A small image classifier, trained from scratch.
Model: 8.74M parameters, 48-pixel images, arch vit, norm rmsnorm, activation gelu, patch size [8, 8], layers 12, width 256.
Data: 195000 training examples, 38.8 epochs.
Rows from block 3 of a small image classifier, named by matrix and row number. Rows with one number belong to one neuron. Each number is 128 + 24 x the weight over its row's rms, rounded and kept within 0 to 255. All counts start at 0. Numbers have three digits each. After the name is the row's rms in percent of the matrix's.
After each neuron's rows are labels from the 100 images, of 14848, where the neuron reaches its highest value: "colour at peak" is the nearest of a few named colours to the mean colour under the peak. Only what is clearly more common there than usual is listed. The data: scattered letters and digits in many colours. In brackets: how many of the 100.
# fc1: MLP up (model.blocks.3.mlp.fc1.weight, 1024x256), inputs 64-127
# fc2: MLP down (model.blocks.3.mlp.fc2.weight, 256x1024, transposed), outputs 64-127

fc1.168 100:132106158179155130118147129111115122125127089107124139126139108137095131109159114071138154108119085126127099122129113136174143120104069159156140116133112134082114129170113137137090144150106136
fc2.168 113:140150139117124168164150136166131116125120133158176097178140106145142112119134108093145125118080092124121107091133137114091058118143114134078115130104092118112133133118121089125163151135107127
colour at peak: pink (50); grey (41)

fc1.376 099:102111106164139095127159119136152113117123125141175122120186126140085093140156119141119116121132140111102141088075120109139150142123130180177137157145150166107128143112163129149175136125126179
fc2.376 107:099155149119132164105095175140121151108171107124102152161103092171137098162138132120151144131115131140159160127174156102153130101158156123112120139144120086154148123150101129135131129127141094
colour at peak: white (50)

fc1.34 103:176165143133134093111162132147136103100164125094134105116124149088153107153115144125135125123124167141121155152115136139091177116151105126111086116145072086124133143141098153122120111143118132
fc2.34 104:092141146139127109137138100170090119123152127121085106119115150164155134084132112170207123167098148125108092159133103130082107150099142137132130148142161119139074116121133160117117140147166122
colour at peak: grey (63)

fc1.240 102:116129180148129116151118130094170119107153132139135107124140101165145147080137117143123159123161150101119108124136102109131095108091150133094169102097122136147153129127151162137141092176131114
fc2.240 101:151077123157125115123142135168167132132169119140118116164108140188119162113104127145155096118117149126124164162115150185106154109147117111098111129111122149111156088166131160122075159121156128
colour at peak: pink (50); grey (27)

fc1.569 103:135126137113129113118095136135142134164154124125136124111145102130101102127127152071139147138147130079153093139130075147162124091108136157107150132136149130142137134092094123115154102133102144
fc2.569 102:146112134141163149152083104091163169134100118137138163122118147090129136127100132138157157121100097116123162140143164117163126158127121102116126145133175091138117144166129133123119156136134160
colour at peak: pink (61)

fc1.693 098:106094146118141175173077128165133082145120136120134090133141115144123130127126117181116133161131167142124087134116098128124113120118152098127132133154139118147143149127121103123057123095109119
fc2.693 105:133128153155119139104125108084177182131124140157114174146123158112137139099134130083106127125144130128099144133075125096081128144154116170115126138176110144121124114088116154181176112130135117
colour at peak: pink (68)

fc1.615 097:168118051038000064068091123100122107146110123141141125171132143111129101118144125157117125122113149106116142140133136156146117154127126122151122140118120134139110118132127131126102113171128141
fc2.615 099:198175119111080097108070104101057088142114096112117167109116126111111170145140130139135119104131130125114146151131119099166093123114102089121142130158110116136142165125119134110137127141134120
colour at peak: brown (65)

fc1.132 102:114110114140156115114119154102120155126130117167143153107149109116189104105112080130112082166118117111114118109127154101123106109105123164167127078121116059142132160130170113152144122094137124
fc2.132 095:118150106106150155095128135130106128106192130116148085166139166123138117129140105157161135099100117138187128170156140147082079153150114098133125148137124159141080150148115138070158130118118115
colour at peak: brown (44)

fc1.218 103:116165102103137141141111098166120147090142117096099113085142150110151139139108151120140102093080128095142147113133147123114123149123101120160111160113104137152138134113145158120145133112132107
fc2.218 106:112153143139143135175105145083090093129150135142157133168103126115111101127171100164099111111118074069118132128111156122125154122133176191123143125132121170117085117138135149125143116164144113
colour at peak: pink (61)

fc1.600 107:107149131155118111160109117053122133153137110147153132125119107114151113106148158128108160111128096134161105123120146167107153138170123138168131121171123112125152142133125145137156170158151066
fc2.600 102:164108163099147100122105120151129133113157120118127130104108125122116130124182089172116155110134121159119106132100116142119064164111128146135120136160120094134097119139078138090139085144132116
colour at peak: white (65)

fc1.684 106:208141113141124122152118094133146119073141159112098117089107128129142127111145118139137144115116095099146123141155123080091122136108119177121094134132117150131132110110132152154139078155129111
fc2.684 095:123182119086155110104110155120119090165099109150161104149099105146127102137143119123106136112127114112102152098143139150150128128123106107099145077155115165108134179172139161122154112166145094
colour at peak: pink (50)

fc1.517 096:146173138142155137126125146129151113121117137157089108144116142140139141169158112153111087128138130124143177158127143145100128142127107114103123164148133123146102126110109131128137144128122133
fc2.517 100:163144100112119135138160107114084170162133120112132112112137131147144129120088110160162159139151150141095060147082094142135123136109168155111117100153127103125150145099141133095129114098142126
colour at peak: grey (46)

fc1.385 093:137127127106084187106113113148095123131135111110090155137116166101152111092133131094143148118091158113152155120135097133161122099088106105138094104097161138125125044113142090093115152106121152
fc2.385 104:123135159125115093121088157097138130084130158125125105131089129162152135132133147100082082143136093164153091095161118134086129131114108147123130170132126125090153136080144131126115116181123120
colour at peak: green (82)

fc1.706 101:126138130127163086159150113131120086078070112160116089106117113136072119136142098130106107141132141113132110117114118099117135124096096157111100105150146094122101091127116153141116126152140105
fc2.706 103:098171111118125154110153077139119156184122106115160149147123145106146107144163127104109131164139107119129101115158136121173115089129133158143133141126179138141168117133135128140148091132088134
colour at peak: pink (73)

fc1.557 109:118124155133117166119126135088120189127131169149125153124135112166147102123117135116092101107107149124110138164104105099130130076120122112125147145122150133086114138114162160156134158169146138
fc2.557 105:117085156109126119156136116140112123137153112147128127077097103120137108116146107109100114126097175104140148132136166177123126125113097108103128138136126138113126067110132124124093130081159127
colour at peak: black (64); brown (36)

fc1.646 108:132107103130114122105147133113113138121117163154138082129164132149130121130122117151131141115130162105126061130166122172135132123143177092154064097157127111130090168132101123185123153098127148
fc2.646 096:095112147145125131142108106172143128165152100134147127045142089130100144158119092187125170118167149115132133138170108135102138116160136151194141161159110089116099149099160112121138128157103151
colour at peak: grey (86)

fc1.222 098:113186137134074088138115168095128094106113111126131148164129115148147127149131136103106107112129109108108127112118146133118139098144143141141115106095094111156176090147131106121101117100153127
fc2.222 100:110117161142156157108127111129107144136088147162126088117099148122093109133119073133120127149125189124138142162137123069129125139116148157101159166160172127142120170097105122171143126118133086
colour at peak: green (26)

fc1.206 112:144135130141135133102144136138130105150161128098164125111121132161122151165126138160119138166123132157119090117165096154153125136130167145106145105114147084146147139128066159137133135121125138
fc2.206 100:141117094156096129162128154148093193118127131120087110112130109127116125155122114142099122118104161180103156116073140101099101082138176141136132146129152078135141117126146077084144159107121145
colour at peak: grey (46)

fc1.245 112:122111140124155068143100142121135166164153137117135104103149124137120111113133159124112169132142139144145109118116105176116115171135123141147136111174175146143143129143094139111149098135135133
fc2.245 101:161137132188099172117125121134140134152087111115119136180167151157130153172131126134151110115135136146114155122135151109117132122073157094152123152152149139168154139113192078097145099122082164
colour at peak: grey (56)

fc1.749 090:171134149167131088141134125118140136092102101145141158118129164174129148130129106134145138130120150154108165108169111128087142143091108154147169167121175152140147073107092126114135136133127113
fc2.749 101:113141105131137197135153101120129146121123120132116171155128151103106152107129144150166098162114137131160085158095153133168171116116162108164123103128078134099137105169130144116131140136067113
colour at peak: white (97)

fc1.597 101:170140141143135148147140140167157103151113092126123109115140150147119143145150141134140132137117133119113136138142117120134189158106104158170155148128134151124118132139107146112094112119101103
fc2.597 101:145147130101132122089148135096152127125146097133159126123176102083112087111133171144080139175108118148109101120168181134110076126134121112128098176166163177127150134104117121139120150141132157
colour at peak: grey (59)

fc1.606 114:117112106142117159099100131144151128087121123117174136139110148121119092106138123101112127125132154089150116130118131128156109109140133149116127140173074106122120101072161122157168149143095146
fc2.606 105:151145116123131149137133112153132135152154109144115137110126186115106153144134158159111098074103123159157132138136128091075143150112113076142123143143083104104207108147104126151123103140134127
colour at peak: brown (69)

fc1.581 115:122121127119140186132135140137142142130143114168148107139168153165129133127133133146134143133132149123100091141166143111131135153121141135129139060180095104100088138124095145137120153103141097
fc2.581 116:103135113154095136128105130110127172126110111163132102096142132149098144146155165196130119117110185102129106134107140120130121075092133159123122169144087094136122139145122094086144118161152182
colour at peak: grey (61)

fc1.390 100:139169133114117146129133102162116145148170136095105118081118126134113104121129157138114127119130153122114152112129106122109148131115111102108111131110134096133116152129096102134114157113153104
fc2.390 096:175110116128172158150094145057154066089101125163133146158152195108170107129140097157138108086132119102114090072134138120138088115125132125141122133110140166102143143122140147147126158121122134
colour at peak: grey (36)

fc1.702 110:120139142160129121129130112157130177107119094132116164128129156096124090129108131150128149126169144160142086131117129099125158137119119128157137100139121150148129151179141137130141108127104119
fc2.702 106:126104143105133132138149140135124181135161149150177153141128145148163090078118112103105122151104135135139136131121115211122097132123130129116104087125113117118096142093122160127138145132155153
colour at peak: white (69)

fc1.116 091:117105112099093142103132101114130155104114154091130122140091196121148106114126114137087141117077117117161172146096136117144134105150064106113085149132121126170143114112110165115136103094133112
fc2.116 094:128130152130088085126106114133104059160153109126108158080197104125146100147157095150159156092151148140055104190151142124102101120131133100140123113152142124130120194134133134133125147163128089
colour at peak: grey (37)

fc1.234 107:126139153123094132112115088101118099125083109129142130094153055118143154090100141128117098111111111171112140112121122090108130100150099127102138136092091138079133110099165112147132137161157125
fc2.234 109:095118146120137130150094167170116157128132122104148099110140162131127149136133085159107125146099190149091124145151099097131098135112118182128128169101176118131110105135103127109141116145094131
colour at peak: green (48)

fc1.620 105:144142126153129116154160096087126177160124089105137140141097142114134095088139170134181132112118181144149139141134110148120158154118113106143130148134125153123157111134136147087104125123156158
fc2.620 104:146120125083149116146128150115093139155083158112170135099121100105122143103161063066129119107098147117088137139140112188108135146070158101099119140071114099141094101095134182103172127098125134
colour at peak: white (81)

fc1.314 115:096142101141094158126139140129120160137114091093140120088138141187146121199134122078106115119148151114141154124170131131138137113112183112123081113099118102129124126082113106119142120110121097
fc2.314 107:124134111144111112127141185118086169099109129124105169123128122101084176170158079124128123093103177161104119131120162108150143128095128137090118170123167132123112081135108124095127134142134133
colour at peak: green (29)

fc1.664 120:103154132130107106098136161188141145132097118112163115125127146132137165107104145098081170126143144129115135109114159096091115101140089086126121152143114119122136128108139093124126159120167160
fc2.664 112:138135128115139145165116138137127173127094123116186098138115150113100093156116193154091136117141143144127105152142176109115108157117155159126143176131151142137144170115110121171132131130122144
colour at peak: grey (49)

fc1.263 098:099138121138117133163091180102120099128119134138136137147102064101127107132109102140191102118135139114099066077112115158112128127154102118153100091107072129126130130112129108065164128151115104
fc2.263 096:133123172106135140136154162164128123099137145102077121144122138142153097127148147171135175098131088128147129110112112146142115165138142066149113140127132108100157143167135139095137106129143139
colour at peak: black (67)

fc1.77 102:164186119138173130162099161141149140145123118102139084150154121131157117133138171146107161189119164116157117142114169082124133135126144118124077125158154138134114101155159095082130123132117145
fc2.77 102:165155135103116166140142134177124125112094115141090100108124134128140143173096104123098124146112147124096125169136117138149136130069097123154145126131125118115101185132125130130118100092119167
colour at peak: grey (31)

fc1.98 110:160103124120114162120138131082101122108084142154109102120135134138139111133116142129072094105111087133132158136112127099150138118123086111172112135114136122121112132113137138118123172147104146
fc2.98 102:117152125132162114134153111119111082079161103117139121139117186098144139157125099119153115119159112139113090146152139103137142135105130197131156111149106104141107118105099120116166129140149118
colour at peak: green (31)

fc1.345 101:122117168101142098125137167079106128092139162153120149164139110133151121136132114127119127103106142139121115117075158091117115131112153132122169099128110122130113115162113082134114137104109152
fc2.345 098:132173142148123134183091122123077114128124091118112126130137132125112104121110111119106148115136088130144084093124136118150062156149116129115122126122146102149129107128127137143132112157077117
colour at peak: brown (53)

fc1.630 108:153100124125119166132086084118122111129116114154132109129111123110120109118156109091148143128138161120158145136102076150145147136140155064165096163103113120140135136141163139123104164126130125
fc2.630 098:119139102149126118101144129183156120120142136106102136140100133152149139085131120135108101097096135173116123151125160119109152119111093169103156125164151085119135086110114124116122147079148162
colour at peak: grey (67); brown (33)

fc1.721 102:127117131115168108121113115123117115155149165095095090121117132133059138132144120122178120131121099134123094146188115110121123147101095145153145168133132137123154128144105144158135122174171125
fc2.721 106:068119161130102132159161111085142150149089112144166161129154134098150107114107101113115097128129127127117122110091071156154121124085150115086143154095110133109150136128101153114085145154104138
colour at peak: white (70)

fc1.160 113:115166140156147110159144141091112172119086121146140111125149093117088104122101121108091106131142101155141134112075127164145121121113136123096152124123123116156124125141106145150164122146089134
fc2.160 108:152140120173117149112127125159121132167159101142126125123188107093148106128158179163103132105157154102122136117144136112143125163140139129184142168139151119131103130113126124121137118151098164
colour at peak: pink (56); grey (34)

fc1.249 108:106134134153120121124131110171106143136129157102110145140124108099151135106089126146201131105150119145126073125165130137131137142129137171091134132170129108102121121106098110106117110137160141
fc2.249 097:127104137116182100111174105093116116112083107153180172171143142136145140138122073116101108186127137141105138128114121105147150114099114139082122111065111162107135121102125152123140166208147120
colour at peak: white (61)

fc1.436 097:136148139124120133114169104150119172126101145069151068126116157119139151152124086172122139139149155141099126127185140143109107141112158172103111126132135112126107143104115131124133137092118172
fc2.436 100:131097104109133160164132120145169125144097094114101148130097095153098121182157131152124138136123123156151120104118157099185163123137130117112135132116135119124132077158143151138104134189109139
colour at peak: white (56)

fc1.305 100:135118129078090090111126128158109116169163107149135094117123143092123101130103130103100120170101149151105146145104134133142134101144112144122108139080108101139112151148118129119146127117183124
fc2.305 102:101136148144111146111153076106117089126112112099123119125108136175147111152114089155189080115086131123106110169135112117117134103104129114087121129176143140106098142137140143123072093120105148
colour at peak: pink (58); grey (40)

fc1.520 112:112126125148115144158152164055094155176100155116143099100174114128148099147118140178103119110117108128144144137136146112132124151111130176136147121159111127131164171124137123139174161117098127
fc2.520 098:111079107099138101148141136087133111057151100127108126175174178104178140143126114131120149120131121122101169174147176120173112150181117125127115149084128176111101107146119170146112143179140104
colour at peak: pink (56)

fc1.286 101:175184176087145118150117103097122135128150185094111127103130112148130088140153091119123119144126141153178105120100115143129138136135122191107114098144125146128125074126122129145100146139095100
fc2.286 107:125174141159104151121101126126059096161072144127147135140110104144144164108149148121156128144136161131154161109144125111103124121152106160194106090115141096140112156111152163146117116092163132
colour at peak: green (30)

fc1.403 105:113126118165130146094161134108141121101115140083087125128116133104094152081156113118167110124123150176136102126145106123163126138141103161137144109122138163101143142204168152176117115099144184
fc2.403 106:121148104134097089129104106145122146117128129133130133132155109134099125124135171140107122103129106056113114135043134153099089123133185182074122096112099109127094152142139143132126140133118103
colour at peak: grey (59)

fc1.733 106:110155085144127120157131119139140162130156141097150103178125092091105139136155102122173134123176097141131086106104122110149094103115111151107115117139147096126147093115148100149117124143143083
fc2.733 098:112136153134134160154121072118108133151152135136069128101139114131115129146085160116084092092091132149143147138168084140159113123136197079133156150144138135156116132107149134142148152127112099
colour at peak: green (49)

fc1.221 102:141092120126132158119090153109105137161127131106123129155115104116121146123104136128126123167146137128095102132151145119151161136096165133116137101130094118136113132105117116137088134120118158
fc2.221 102:140114121120102097141138142142107115129101125098112081104076158126109089146133148120064099052097111134134130121137160167078111133097144094119135152129128135128132083114111157117101157091080160
colour at peak: white (54); pink (46)

fc1.315 110:143112082154157138141118111120137144127077145108132146152119123113158134105127145101161104119114135114141100158076094084121110125137118129178150141098140146153163145136166143091096171136128126
fc2.315 112:181149110057120124163127141159107107117172117119083125152148179119134134132143129129163148151145087154182091151128131124070121111122157135143132098169106141119153097129100123106123118130147119
colour at peak: grey (77)

fc1.129 097:163152138065073108107129127125095132103110142128114123125118129137130100109117088140108123143168180131128126136107121136113152138141152133150138098099151117182086140147118119125127111102096139
fc2.129 092:111180093154107089080142137130130072158137116097113068172112120156172139158105132131090120083150148128108087082088147130134108141110100142112128145143126128128101142148106142160135117124124128
colour at peak: grey (54)

fc1.476 098:071146121134089135110134123105127139127136130159154175140155113165123134105144133135138135117171152127103130120136144100143101116142115119095104118101191124142093132111151103152105169153085121
fc2.476 101:132131145094123152135122140096092108141091132159141152160133108141114176149142120111100127160122117119109136115157113095162126119107134154155074138105169136124174130138138153145113162148098132
colour at peak: green (30)

fc1.102 110:123111117152065170139124095148138173128109133134151099112141127148116137149147149126168155133107156061121113146106089161160123111127142165060120145131168110100154138105126142074114157083144116
fc2.102 097:096120169156135158149102111108158100141061124097142137147128111135099147177103107162130140161114108125164176137179114122161103137136103102107143173139134111111140124105174096135173118133099157
colour at peak: pink (51); grey (26)

fc1.697 096:131121072138168169112121128127125144106103130112096133109111141103113087121110134085160165118164109119132136126126098139160138137136139097122118116127114124122120080109150123140151139139114141
fc2.697 096:158148132086146098116089147110146100103166129179120121161085154115181144141128121132135107100101130180119109130102139101096138129107129154161122147156130130111140126131133105084120140117144093
colour at peak: green (50)

fc1.675 095:128144125127091126114158153150111098146119112140166085120194139141166137115105113154155131161147115102160148116131120135125134114135117156147108112104126131122146125143143167091149156140127134
fc2.675 093:073115100113168162132137126140083147147057121088128135098118112124124156171113116112137147135077214157092121123138142111142158105105143155141094158111163135127103097092115124087055144086139170
colour at peak: green (38)

fc1.262 099:159171133163164110103142121106099112165105095112154109130111104113137136151121130141177148138107105115122161131143172145133151160129113135152104145132144117101134102113126094067115108122080146
fc2.262 120:101076116151120153144153057146103129117103137091140148094108155144111176112116105126131126165107165148113102171119131154124151151086145145149131154159100107118151080109091162103139139181135148
colour at peak: white (54)

fc1.238 092:184191209182158163133095132099131110154130146131089125094080133117151118154140147131114118100167128175151094098098180155108117136126143131150120120143164124097106146122166102149136115121120139
fc2.238 100:108136071085109084083160094122079147177143111106121180126175104104125054139125116128167103113126112114104105116106092114112131138132100140121139127106137156144146166140138152085126128164141115
colour at peak: grey (49)

fc1.143 109:126115127127114096145103098094112097145153102115116119110072140109134095069139153116094092145128138133135109144138119152134171103130145119154164145096119114107111136121103137146116152148161103
fc2.143 106:131173124133117106105119110136140128099120104139148094116093126120126103116163088137177139110108083120129152124149143153145108120117092130161121082151090082138106106131091124164190111158132129
colour at peak: white (67)

fc1.199 089:164134139092076130091094126094161112113143107136106108117157123114139104114108121138120152073118135113135121133176127142089104103115130110171128121117083147113108136119125155109121130129090137
fc2.199 094:110119106135123134191151138146133118170146135174139104120141164160081095168101169114138136129111140121110143164100119146104120106141129145114095131147122193122148169177159109132119120130125113
colour at peak: white (91)

fc1.0 102:109144148155105164126153103099086124146127122128119159155184134154135133140138168122143122133133120125183114128106168087099099124126148116143110107080171155164117150104140117160134109105124150
fc2.0 102:108140098138084146136104145023163133135155127132095156117133115097109138083119119085118124130111112100122122133109100154148159119124135074134108137114133130119137073119153133155138136137145090
colour at peak: brown (38)

fc1.542 111:127150097123145190113154108154113145161090166127129089148116134125150180132116156178123144142106139166104085120123153130158130094147126111104142107143132129167092150094109104111116130103114094
fc2.542 112:115126146161119174136114120128107106169109127148087103116167114161139128126111133115130119155120185170127120110128136144126170141154124132074124167161130133130147109129161125130122107129071162
colour at peak: grey (72)

fc1.184 111:122118097147117163110092124102120105161141086152119169132111138136128087134140128104112103085144105114154128119186124123167100123120139076139115120113126159149110107136125085133124125132113103
fc2.184 116:140110120156130128154102129134141085101151091154126119134131168127141122163137126090196096131124132172120085150137083096152153131136106148154128127118102119126103092125119141127140148135136099
colour at peak: green (34)

fc1.281 098:126128118124106055116170137150131111079125128127108103101104163152109139166145121155115122131135160133106061119124102149139140123164131129085081142137088120139121149115157127076145151173139115
fc2.281 102:112110139106121139132117092142106139145106120140153098082132149130109151089158132183151130162129148160127134149170081088104078134124168133135155157132112135105069153113121127143123133150138118
colour at peak: grey (49)

fc1.657 107:150110116146153129136110142063143149122127142114144117149121104162135119116136108116160185090142115097084114135151118089111135147109088147143149123123100130143115134111121139153155115146064083
fc2.657 109:140121116133163150149150126138129078127136112125167131133143151143145142151138129137087115132144104128102097129153113093163103150178130161111158115156143158139148064135083115082176145111129118
colour at peak: white (51)

fc1.359 110:141141122110073115169125138147091134167109119169132140090173136146161107123117105110085141131114155122112113147144146121112144148149145145181114106104107143130120172146114127137080170105118109
fc2.359 096:111151135162110146115142097131143127131161142132173072147127109152112113147134097108179155096130102113113119126113093100126099093082157152129150120084130085105121146132080114126179138142114140
colour at peak: grey (35)

fc1.356 105:135150126138148136115109083108139151099116148130154105120159111139143165141127141149146163139117123124111126180088110138165158109104146125064111127118125137073144115118073146070163150123122095
fc2.356 094:107111146137165161132098115184165092116100106107158102096165151140076136128110094162181151166149153108103160114159143098173086132091122140150100188147152125123129139108187120145127149172098146
colour at peak: brown (38); grey (28)

fc1.422 089:162129126115112118113085147129143131159111143133148124115126084136114136091136160076099141140146102146153116124108087165122144107112125133081163130101158127146121096118109126127160139129168132
fc2.422 093:111096162136168131143099134068122103159094152136180103144137136104133121165107109138181129110068127075106167149187132086166086146145090118122113137135132108128137131113117149130123103112135121
colour at peak: grey (30)

fc1.125 090:094142103147133147109123117110126126150103119124134117147156084090149132079131150140121119083087138153167082132146108108098121126099082133118150109086169141094144117114151123119096131129125123
fc2.125 103:135066134117108162140105130107126084159116152105176160146159122065105096124164144180139125143102117090146129158160124086147094137134112162141102114098148122143116112117126159158133108154140156
colour at peak: pink (77)

fc1.611 110:145152124146132127163133113091169159193167074161134155151160154158117078113112120168160136132156134135119104180123155108097147118114118100150141115103093109149107121144105129166093148134134143
fc2.611 103:108135121144115156110130087154092146120115132116101112102125102129133144127126094092118097147086141117094188102126130169119139165114158123084125112101114118096138125122168158101140136105137172
colour at peak: white (71)

fc1.647 091:155114158136103127123128107126105105179102120137156119079111124109154145092131122132105139118114124133145104147151100149122153117119088132080173146077138153135141091148170107141173152118144167
fc2.647 103:148108144125160159143097154092136119148115135132152142159155141085100132131128126146152119156086131100114152139112091099152116122135127135138125134118146090156146116132079157149074095136139132
colour at peak: grey (45)

fc1.339 097:120089118114130150122154158181122131105163141146127127159110134122142093130122120139175148158153165130126085118136124077180175158135132126114106096116154133088133140126143139142119112135129154
fc2.339 101:083096117183155141132144105147141142133136129096104139098136121144106095102107137090130140103131132120149139143184121126096082128121111110093160140090149118094117075132155147118126122129106076
colour at peak: green (27)

fc1.250 113:142127164115154109105107167075153104189180105137099119141140141098125124114112138125128130146148153143089081141144143176124133133132163092137161070130101125144126113096135100113165136133180096
fc2.250 110:122123124127121194110131143181097116074132129121126138121140156109128126151099183140151113171137181160141195141133127095168151173149147114145099103102141103124117143118158114139105155108127147
colour at peak: pink (73)

fc1.555 104:163145101103186112145129167106113115072137105123137129118125127126144142127110174157147123162133145142157150099093169119130154117152154106139126109153142133155151112137155096164118138153109095
fc2.555 095:147113147084141114105150103154118163168175141114110117125125156090135092077120187137115084136138129134141104113140106141089113160079140160125118075163115155128137167159121165111122108100116108
colour at peak: black (70)

fc1.282 100:111133084135115137110118156062140092081094127170144143141165090143157165140095085073126115130110120104065145127090131100120163094093117104171082133087116176129134132130178127106091119157134144
fc2.282 100:125104131115133125118166131166118127126134092128146104118128154130151127150140094084137158147152151131164094113146119144113104137175140141096124093117130119128092064134095117152134120079108130
colour at peak: brown (69)

fc1.130 110:117114132149115181109091126107133143149116098125111116135092074096123145142137100146143125183113171120114118160121115159163136126115153153090150111140114093099126189135130149107096136116111147
fc2.130 102:132104121107147116120127172149149123134053127087151118132091101148092140115142128138069136105079112104128137125113109160116127103078133088080127169083130141115133109133096106125133114177081176
colour at peak: white (56)

fc1.529 110:128146101123090169156187129133132175157136083120150159118127110156151113106158147132166142121136092119091110110053086100106097091135109199120121125108161159132131159128133127108138085078118111
fc2.529 108:113120138115108077130159124070161163117147122116148151171152151139152135164105124136131137118136155144168104100159137147178126102117117140141113166126129138146114095158145147105110096164127098
colour at peak: pink (69)

fc1.608 099:116151105147133126107143101096147132117148153101105161118129129139173129105134129122103159096163115150142136126146131157122111140121170164159122112140129142079162133133109100129119153133121136
fc2.608 111:122122124101149126118147072177099123170100152117194157104154123121107117119116105092162148149130151128120120136114132122141125151129150137147107124188139090126103108124137095166110130141118125
colour at peak: grey (34)

fc1.566 095:141142118099138111122110115141128148121127132157116102140156116129128115096139113079126119122168132138175119122130159144116126108139117106146124144163148153147068120142097115159107132127136114
fc2.566 100:100145120199122141114127096132079111130144156078139139125137089094128089144131125127122170109115115151127116135106191146139128124153141169111121112139089147095181152155149124106136125146096144
colour at peak: pink (48)

fc1.367 110:128158075085117095086099112166095123122123147070134133095159127097127086104140142138154177106142110116103158100153122148113159131135144135107140117140166146107154154117094138114121065145110080
fc2.367 105:116122124159089154094143119150105139133119111107198145149137146135126142135119134173131130115096144104101155147095116118147118097113149115129104131151124086121131129141142097102174139103132152
colour at peak: grey (51)

fc1.755 104:136109130049153137118139117144135173124184153150155165102150130119173135106124112126079124106194145143156106121131103137114122116105120132139125146140154152125156132138117131166161150079115107
fc2.755 100:106120162121104172166094111151112137157087148126112149120110139096122091117131103123134136062131118121103124104086188084137157141163099140119108181168089150093168118136139132111074101162130175
colour at peak: pink (46); grey (45)

fc1.24 088:202181168114145132175145119128141152142136121155096078169119074142135130125138067097166099146134150115134166106130115142137139112125127143097093123118137120169116110160128166109085127143074131
fc2.24 092:163198151138146156146134153133122123126162170092135147077125139109139147145130105111118124133123135133109052151101143149140125144095130139146108152127083135094154138116085127146144112119124103
colour at peak: grey (25)